config.toml
arch = "vit"
cutout = 0.25
num_classes = 10
norm = "layernorm"
hidden_act = "swiglu"
qk_norm = false
inner_norm = false
moe = "top_k"
expert_mlp_ratio = 1
experts_per_token = 2
shared_expert = false
optimizer = "soap"
eps = 1e-08
max_precond_dim = 1536
one_sided = false
Rows from block 12 of a small image classifier, named by matrix and row number. Rows with one number belong to one neuron. Each number is 500 + 25 x the weight over its row's rms, rounded and kept within 0 to 999. All counts start at 0. Numbers have three digits each.
After each neuron's rows are labels from the 100 images, of 14976, where the neuron reaches its largest size: "lies over" is the class under the peak; "strongest on" is what is common among them. Only what is clearly more common there than usual is listed. The data: seven-segment displays showing three digits. In brackets: how many of the 100, against the usual share in percent.
# gate: MLP gate (model.blocks.12.mlp.gate.weight, 336x128), inputs 43-85
# fc1: MLP up (model.blocks.12.mlp.fc1.weight, 336x128), inputs 43-85
# fc2: MLP down (model.blocks.12.mlp.fc2.weight, 128x336, transposed), outputs 43-85

gate.127:470490462492516524467491514473495553495514521441536486502487519484501529534477451509523477475531533485491540479507525491541495492
fc1.127:524508486512507540490500485454514440497494529488508482483475459475521475531488521483484505552500508535525469510517522476513501513
fc2.127:544531486496469476486515537459533531517460541478460516491484488456460499500512505493531518470501521472483512515476540504518498493
lies over: surround (99 vs 64.3)
strongest on: dark on pale (83 vs 16.1); third digit: 7 (30 vs 9.7)

gate.160:502438514529470496489513482495500511485457478503493474513536531508461493462495479494490471510577536528564528498484454505499550484
fc1.160:469494508513519480505473517470451475466436469470451479510491521495532457505545538467503489483503465541521517511500486493529543517
fc2.160:482509507503498530530528545524497464481484528522497510509476496455534493496488497504450485497514468514488485516465420502496498513
lies over: lit segment (49 vs 1.6)
strongest on: white glow (40 vs 17.1); third digit: 4 (38 vs 10.1); third digit: 9 (36 vs 9.7)

gate.215:470485488510485510482547487499514495520506497488476507502484526488484509502501514507467508471499478517450498475490462494481456517
fc1.215:477478478509510478516496527461484491531506496526497503508524533485487496520508524462488497471477484450498502496492500508463527477
fc2.215:549518503482481536448545497519515498519527500465476560509435501487497554506514508463506502484511532516547503533469468497488451489
lies over: screen (78 vs 34)
strongest on: third digit: 1 (44 vs 10.3); third digit: 3 (33 vs 9.9)

gate.96:470492535518497508461443480501495521474492491480481516474496464508469494511511538472544519530485522488494486491461497531513478483
fc1.96:498512484511460467474512506518481539498516502518507480504443482541517547443492505497531556484499478469498509551522495512463525500
fc2.96:512508521546527481504513506487488485439475526533485481507496470530496489495480531508486495465524497494504534486500474547503459466
lies over: surround (97 vs 64.3)
strongest on: dark on pale (58 vs 16.1); the digit 1 (57 vs 27.4); third digit: 1 (43 vs 10.3)

gate.92:502465481517501457484513528512508506468527500563472490514528481490536507515495520484490453502468446531482524486509533489463475513
fc1.92:494435518520532505504498488511493521449535555447504537499517522470529502496504557477502506486512523504518514531505523506482473564
fc2.92:478468498517468508539483461515480506517498463524501489491471501478500474511500473498484474483487475546497463504509518507526503499
lies over: screen (89 vs 34)
strongest on: the digit 4 (73 vs 27.4); third digit: 4 (68 vs 10.1)

gate.67:516521500469516514500522480513478515561504492487517517519498507521499518512460512488481491478498462518482514453467510516502490495
fc1.67:451500487553521500533483474483530511511488493554504478468543533472460503486543493514503511526513497509486498543536509552522515474
fc2.67:517458501499515476457440478508497497482462477496546479533504461466497544507453482525537503540467479489537526503505492483483445448
lies over: surround (97 vs 64.3)
strongest on: the digit 1 (100 vs 27.4); third digit: 1 (100 vs 10.3)

gate.298:528517466478460498473493477453526468554466501495558532490522476475528489540498510485465495490517499454471481481468469477516509512
fc1.298:512493528526530554537512525536514499479529498509508478508496522492490500448503509553494502487482502505497467524480494489470501510
fc2.298:485501495527523440523509542489480507476484548552520500538481529559493508468514518513491495463457470524501528518553496520519484501
lies over: surround (97 vs 64.3)
strongest on: dark on pale (70 vs 16.1); third digit: 1 (30 vs 10.3)

gate.158:488527498554499439496480490501481490495493503562500471492503534515461542532518526497515504519512507487491471501535499474470478505
fc1.158:500478475521470532556452445533454506495456522528495525472487539518439479442492499491477488522480543465483507483497499479493466538
fc2.158:507491469464500503479475505503503532502500472463483518481486510459478515533494526496495526487453474518535474511509488472485481471
lies over: screen (71 vs 34)
strongest on: the digit 3 (57 vs 26.9); third digit: 3 (41 vs 9.9); third digit: 9 (30 vs 9.7); third digit: 4 (29 vs 10.1)

gate.50:490502516513506515524498504487533491518502516497500485539551521461463460472491501480488509490545535470499506453484496465534487517
fc1.50:463489494487450469518450497502479497550489455502512475504463483509467519458537517483518474456483486505506512488455531497506460524
fc2.50:467492514528502493484499487538537497473470510506519480456518505545492496514456508493482501535491527528504508528464485531479472510
lies over: screen (96 vs 34)
strongest on: the digit 6 (82 vs 27.1); third digit: 6 (78 vs 10)

gate.132:455503507449483457519517488480516473477508477480493510518522450491528537484487473456540482523512497510503515473522523503535472549
fc1.132:498463481490531490479490506491495509520513495506469495464478514463514514511473516530460522457470510497468495519496520483504483519
fc2.132:504483502485499503462466500501520478494529493532474489553512469518500517469498520505525461491509510528530528478488543497526471486
lies over: screen (67 vs 34); lit segment (29 vs 1.6)
strongest on: dark on pale (98 vs 16.1); the digit 8 (68 vs 27.2); third digit: 8 (55 vs 10); third digit: 0 (30 vs 10.2)

gate.70:497502501560512505492507462517519527492488510494467494475561565575482472504502531527540557501505505471495501507521536520508495494
fc1.70:478491533508504473526511492469524520524474520474460498496543537526536485530501497497544483516533572487538504478491502467479516475
fc2.70:502508522517532525486463474536483530494509510490492504449526556535480497532479465523430503507455469530501532511500518536491510531
lies over: screen (100 vs 34)
strongest on: third digit: 9 (38 vs 9.7)

gate.27:491502531481522495493493479520475510483530515547508536531509488493443519490527501506507486500528467506537541476472536502429499485
fc1.27:495532540491509536511482526497516511525514503482503492532503496478470480504479511513501445522530467472507556485477493537466491458
fc2.27:477469511509530453490484497534514495519482503472472517530494488533512497503528509507492491550507501543473514519493503498496477512
lies over: screen (76 vs 34)
strongest on: the digit 4 (98 vs 27.4); third digit: 4 (98 vs 10.1)

gate.271:512514441470517509516486502533527534478467514460478538483508522490522494476475515477510445487499500477468528518496497486501524491
fc1.271:482477469495516497496512511549553509467462517459490511489484514472510504514464472511469512512514510498458510500530490431538469501
fc2.271:559548471522553474489456461496511473518509499509493503537482544467507458488463533452502498483514480509519502478487516521497501518
lies over: screen (97 vs 34)
strongest on: the digit 8 (85 vs 27.2); third digit: 8 (82 vs 10)

gate.274:528569535515466520507534483515483532445477556488469511490514497518485498488464488504495525501518477519488519493528487515523510493
fc1.274:474492473523495491480520493494502514463500535541512479498539501537515525469460479529453523497464481448532484515511504514571482507
fc2.274:504542525527471488492494531490484478493499499521513505530471493477489496507489517471558484476499481490506500494529487521446519504
lies over: screen (95 vs 34)
strongest on: the digit 1 (89 vs 27.4); third digit: 1 (87 vs 10.3)

gate.97:510520534536480483452460491529519492548508502492443492529509509503480500490478498491520482517480496518502496528504471470506481474
fc1.97:491551520519512494477465475514494539532530484501508476534471508494487511493486496493492462501519520488498511509489469480502494512
fc2.97:540509541517519477508527474478470541484492522520502477484481499514487489492520495514517467478510557544514486474485523500554482475
lies over: screen (97 vs 34)
strongest on: dark on pale (90 vs 16.1); the digit 0 (62 vs 27.1); third digit: 0 (57 vs 10.2)

gate.79:506515502526524482559534523556488502493459517521473471506510486470451439487504531478493469519511463503485504474496537491520556537
fc1.79:519520498512513511499489500516493510488507511514470466487502482442485442491516502502470488513483533462550508499486496498476508482
fc2.79:544493509521482488497504494487492531503514479505532484560495514491506530466527467480502479512505512503461479466469508492480486477
lies over: screen (78 vs 34)
strongest on: the digit 0 (84 vs 27.1); third digit: 0 (80 vs 10.2)

gate.248:491441495496464479451464470456505515513485533534469484513553495466498516466519524489468475501471524464470505519552498522495520467
fc1.248:495520487501527522528510509538481499479510489502490500507492495516496477535493516483485502512508496524477433441481485496558503493
fc2.248:480491505517468478497517535544527483553518511511528532511497476529497474489492519462529493545511499549496526495472492446563510484
lies over: screen (92 vs 34)
strongest on: the digit 7 (86 vs 26.9); third digit: 7 (80 vs 9.7); dark on pale (51 vs 16.1)

gate.188:517490546524498511522520529471488517503505521523475517527538518447520470503456520503449481421511501530488492485487500484491499526
fc1.188:483496527512469506483533490496520490516543502546478523488515517497479494545483495500460505450551510504506455476540488522521485527
fc2.188:529488467445513493501509480525522512496533521529493491503478476460503530499494512479482522511494511546493502522498523460464502522
lies over: screen (84 vs 34)
strongest on: the digit 8 (69 vs 27.2); third digit: 8 (60 vs 10); dark on pale (39 vs 16.1); third digit: 6 (29 vs 10)

gate.121:508520484523510480516466500510491513473505500507547514465533478456463502495450500466516456464529488511520480521505501472462478510
fc1.121:480528510483508475518491544471491480520483469524495500503488492496495541513492485501472466489532509491509469523508531476506490529
fc2.121:508523494523516489484487490517491513481497524484470449499513521545504436539533520461471476531471506496482543530478468521564481514
lies over: screen (67 vs 34)
strongest on: the digit 4 (99 vs 27.4); third digit: 4 (98 vs 10.1)

gate.269:487479495454494492528494503535522496473508534515521505498491481485514518528451497525467503530513514530522469514490529496495520511
fc1.269:490498455515509506504530470511472503537561504511497497505507526505514483514510523500479469479536493507503476507486510443497489564
fc2.269:478516495491498523465511510496508481523511496531536510454526492490489500496456513516468483494473487501495479486514483490574532504
lies over: screen (88 vs 34)
strongest on: the digit 1 (66 vs 27.4); third digit: 1 (60 vs 10.3)

gate.49:472523531495501503536507471496504483507484549515493542496493500515493477534500521504525458447529478450506436457479482514514523506
fc1.49:544512509519532491544540502536510456503474525494481484458524489511527502468458491491499471484517528489565528500561494498480490489
fc2.49:556504497512517506463494498469512464502535474515473499529529527504490479490475530496457519497503515459491514502513556498467521474
lies over: lit segment (50 vs 1.6)
strongest on: the digit 9 (65 vs 26.5); third digit: 9 (57 vs 9.7)

gate.196:482523478541496523533502495475489543532479484480526524491488506489519494501485516535506486498548489488468487480473541472505461455
fc1.196:508472539469487453475510500485515473526433495569512545511516477509501474546532460463505507467480501477556532495527453513501541498
fc2.196:487507513488504490530542523519520495513522506483502504521505472476487495539518484502475519496555478503524462503533527485511481475
lies over: surround (100 vs 64.3)
strongest on: the digit 2 (90 vs 27); third digit: 2 (90 vs 10.2)

gate.116:489482503480535515473519483537559484510504511507502492513499514465496463550491508475471530491503487486500530468520543489523524480
fc1.116:519500511496452482528472520463550507509475524503490521538472472538536518477506506496442510493484530519480431519547468538491513511
fc2.116:420472484448461479481515504495464494477497494520467503465489478523530499523505478475529484534479488521511445490442498498502480490
lies over: screen (84 vs 34)
strongest on: the digit 6 (69 vs 27.1); third digit: 6 (59 vs 10); dark on pale (55 vs 16.1)

gate.57:463486488502478467512516498529465513479472494461488505505494545468500490531528496469498545491511470509511542488495518514460540513
fc1.57:488467531534464497501493492503514530477438514518489481524480494446483463490504506481509480489541496471529493497521501509473531476
fc2.57:485514502520548480489525505484461490481459461496493483479505524491535476483487526496497502507496493500487473533477462519550500534
lies over: lit segment (29 vs 1.6)
strongest on: the digit 8 (59 vs 27.2); third digit: 8 (53 vs 10); third digit: 0 (41 vs 10.2)

gate.143:489501515515507482539442489498520499500532489461526471533463456564488541474494516545516513461463485498513519523512488488531469440
fc1.143:525478536533498527535481500503502549496511478463475476511499488552496492500522508495479542479449473491496510479544538504546473523
fc2.143:463504479572488454508482516504455476471477500508529486507515479472505520454486545510527466504451502477480495501516515472514472521
lies over: surround (98 vs 64.3)
strongest on: the digit 5 (63 vs 27.2); third digit: 5 (61 vs 10); third digit: 6 (28 vs 10)

gate.5:513568511512480491445491544466494525514499501512476496520471502471463550536501536497503489505498500524526492515531501495525481460
fc1.5:513482475524547557484546510455499492515489469487556492513511546533494487455493500512532500533469503507561471427465491494498494516
fc2.5:542529476500468511500507473505555465500541458495509543509503464485465534507504468513477478524510539502497495479494455511501513489
lies over: screen (73 vs 34)
strongest on: the digit 4 (99 vs 27.4); third digit: 4 (96 vs 10.1)

gate.99:510494486490480454532480499487498510431508458461465505502507484518469524507505490494474554489498516497481512481496474500527480486
fc1.99:535502476508513436524514522478490514447533506492502509522492500503473504460503510514449533486487498489486525530493508516530487483
fc2.99:513525540531529467463512518481486469517485526491495465518496505477535485458505561531546506491499508550484528493509536498494479508
lies over: surround (100 vs 64.3)
strongest on: the digit 5 (77 vs 27.2); third digit: 5 (72 vs 10)

gate.235:456488499515479490482512515522489466466504507480478512469508461470524513507515482531490519490514493565486472509559521480499470475
fc1.235:481508451485516460538507455507542466485574516469465462487450507501504532460508474495507463495488522545498515475534456532482505494
fc2.235:498471530472501522485504495489474520518471485505517474537554502486495455502460475507472489524476512506530481533489528469533498520
lies over: surround (99 vs 64.3)
strongest on: dark on pale (85 vs 16.1); the digit 5 (74 vs 27.2); third digit: 5 (70 vs 10)

gate.290:506545511505471510518531527479516464542531537495502513502465522515492523499518543524491505520524522485514477504527525548526490495
fc1.290:485506515473513503479478484507495496549512499471532499480473474537548464527492514469479496477500502512501512504481472480536513503
fc2.290:490517483482493478490497524522466503443483522506512520476440485473495458490466518524468505536502470488508480444493517518494494475
lies over: screen (76 vs 34)
strongest on: the digit 2 (58 vs 27); third digit: 2 (44 vs 10.2)

gate.62:511479461493498459468467524511489473499536472467522517507478511526510528529495500494477463474448548494502477505461469458522467530
fc1.62:516546459473518498491502521496471520504519487497511509503515516539469507534523462558480471452474499495505520523502444500550483493
fc2.62:495485489477508514476547518484550472555521497531532497486521568485534501513517484509538502490530511559489502488490516483454513520
lies over: screen (92 vs 34)
strongest on: the digit 2 (99 vs 27); third digit: 2 (99 vs 10.2)

gate.279:490526527518505526505527517535498528473521562501557512525508497473499484466480518489546528490487510479545477526483495487452512496
fc1.279:465486487489502470528521523527449539539507516509425491501491534480514464490501517479460458478478497526533459521495495497483546491
fc2.279:494486523510518513476527486429524479519504491507523505471469492508511447520483509523486525504521557501468493460538502489512519478
lies over: screen (71 vs 34)
strongest on: the digit 5 (55 vs 27.2); third digit: 5 (42 vs 10); red glow (37 vs 17); third digit: 8 (27 vs 10)

gate.226:533511510508491498527460534510503521479475516511519505532503508514443539484502535472456538485485507478508506482510508513512526517
fc1.226:517464476487531546483485500504505521504483470570546520449512518546492470549541489460511508513542485468519495475476510504491448514
fc2.226:493515534509537503485480484509482521553507490466508482540519495481504528498506432495499514466522526474497503502500543515514509500
lies over: screen (89 vs 34)
strongest on: the digit 9 (100 vs 26.5); third digit: 9 (100 vs 9.7)

gate.170:547438499485495542476509524506514485493502469517483509502487519502540541474482497528513521477472483494522488492484466540491484484
fc1.170:485552473543502471505505481484493527499510520471522495497502526543505494518551477485507498496463476503524504478506509511494515509
fc2.170:491524481482484525525466488492494497486483480506540520491472518515518476498498518486524532475523509482503459506523485488485466479
lies over: screen (98 vs 34)
strongest on: the digit 3 (73 vs 26.9); third digit: 3 (64 vs 9.9); third digit: 2 (36 vs 10.2)

gate.54:491550501484453514495514508544543474511499519501518507500446502497516527507484493468522457508525542479482513457477490467512508473
fc1.54:498438520521486465495479495482483511492520528508468555462458474494477469516496481504508519476517471492484486496458513501508497511
fc2.54:536462509517486511483470468496459480523507482514532466537535483468545468531539492483541525511508500484470497513543480458503502513
lies over: screen (98 vs 34)
strongest on: the digit 5 (72 vs 27.2); third digit: 5 (67 vs 10); third digit: 6 (33 vs 10)

gate.41:496499495532537484523495506500540508484501464476487511523472485485578512528502497492506508522473481491451464473514501529533511471
fc1.41:522518466440438531439508507483549492477488468552501526493500508480480449522492467470506514503473519515510522500447495489456494511
fc2.41:482517532435491510482511512462553508468515470494467505503526506510472460556467493481471483518515508501500497526446489502486512494
lies over: surround (100 vs 64.3)
strongest on: dark on pale (90 vs 16.1); third digit: 3 (33 vs 9.9)

gate.53:439492473539462494532532452472537496486492509525491543536508480482511541509486536513518527512492487500471470521467508494546509482
fc1.53:507482534491487525531481518534501510486499541495478483477489508512495509522473503529544513460510494549489519490427522479517455470
fc2.53:491461526519527464478498482499501511507482522505505500536471499507493491494537500460502456494543517507480501540497458545490500514
lies over: surround (97 vs 64.3)
strongest on: the digit 2 (79 vs 27); third digit: 2 (74 vs 10.2)

gate.297:481508518515483484493529481449479499480501462479501510520501533504506517503529466514547513535499490538525561488478506478546469452
fc1.297:493521468488517496498475456536460542516512535530456463503461485504484475443482490537535474472500462493494521473483523555523477480
fc2.297:473516515538478495493488509495483506512502510483485486486509490504535525502458514528533450472547484453500485498532490514538524496
lies over: surround (100 vs 64.3)
strongest on: dark on pale (48 vs 16.1); third digit: 1 (34 vs 10.3); third digit: 4 (31 vs 10.1); third digit: 7 (25 vs 9.7)

gate.287:483528507474459506475534469495531492486512474474522526502490515484445458527516442457491512549508473478476520513510513481515498477
fc1.287:480494534475453524499481494507552508472523476492494526474521505499487478532511470460507533530477514476440482532529469498473492492
fc2.287:528501521475502523458500521487547462466496527522488545480491510488501501549516480513494543496523527482493470497422535513469513518
lies over: surround (99 vs 64.3)
strongest on: the digit 1 (76 vs 27.4); third digit: 1 (69 vs 10.3); dark on pale (50 vs 16.1)

gate.260:454447513501499503530492517463470538511526500515510555530509500483505466530534530467513448529458526479482466513493500505468492514
fc1.260:468448523449501474526499512500508464460499471491457516500502517542521506561499513485536498522501519500499498451511516548491512494
fc2.260:532495485483471525492497496496535510536501467462456534510500542525503453530527452513465509491508507519513487453475495515521518495
lies over: surround (100 vs 64.3)
strongest on: dark on pale (67 vs 16.1); third digit: 2 (37 vs 10.2); third digit: 6 (27 vs 10); third digit: 5 (25 vs 10)

gate.232:545505515496536457517484480520462475530475483512497491500538524462485524485481500481481495542482488506512543504483550522494504482
fc1.232:526525470498523495510523480493482529556502505508488497497505472481486457513486507455551457423505504539468483529463509461510520475
fc2.232:522526540538463475499518520518468483500509495526503512448490508511553521462533524514534521481515496497528468498524552527461526472
lies over: screen (97 vs 34)
strongest on: the digit 4 (97 vs 27.4); third digit: 4 (95 vs 10.1)

gate.78:469502474470498517505467476450535519478508482473484480507472421520501526481467480498517502534478474483479526521456515497480482471
fc1.78:454486515511553506505462535561533487502504497507538532506482451539514512517553491511508486512496501523548479464484480486518484503
fc2.78:484486474464500509527516507516541491503503547439511476487474520466477533510538500477495499502483480501508510516517502479484536525
lies over: surround (100 vs 64.3)
strongest on: the digit 2 (100 vs 27); third digit: 2 (100 vs 10.2)

gate.236:483547499516485518495533501460491502500512525471498521465505475523473466439502525541511509499509494524491475488489473470512521488
fc1.236:510483501518478548477501493503532523542539477484548510477523462472516476520479484478519491515445492430497497486499476526527551525
fc2.236:470482529453483464525485518471472462515480513511494514522489566496491484473504460507498505498533490487520458484515463561517454528
lies over: screen (97 vs 34)
strongest on: the digit 0 (100 vs 27.1); third digit: 0 (98 vs 10.2)

gate.330:504509506519485526520489519466428447474430524491485480489473501487479535483549493480482536503525482507541471484519505509544471475
fc1.330:526523497505471535526510499499487530476513510498523486502504510519444549470481491507496494534522494468540524511504506503533516454
fc2.330:509494529497477514497511485478496451454522479474528476534496499524546470516493504456478505530521495490475525515474485545491499489
lies over: screen (71 vs 34)
strongest on: the digit 1 (67 vs 27.4); third digit: 1 (62 vs 10.3)

gate.320:516497503503487523520501513559509455497505499488490507492471475508492565474533499548486486515524504476530542541522466525511478511
fc1.320:458549499523516448483538522493506511470509497500465500531511460491508511470489479535557511492516534469498498503521495510492491481
fc2.320:512482474537463515487539526507494492527529508521565512490487499526510559488549475503521485484478504512522498494474478446493524500
lies over: screen (74 vs 34)
strongest on: the digit 2 (94 vs 27); third digit: 2 (91 vs 10.2); dark on pale (39 vs 16.1)

gate.119:508473485514495482503486483482477547464468487479477460477532496470520481503504497526476498528511527510479468536452514481508454508
fc1.119:447506492495489532444541484462526534512477503488498535516488502516524517510503554470544535543503501478508507525519491541496507537
fc2.119:514480536474503484499525470513515522450522458531514494463523538489523481548551490508525495473478504501487459482541488520507494487
lies over: surround (99 vs 64.3)
strongest on: the digit 6 (93 vs 27.1); third digit: 6 (91 vs 10)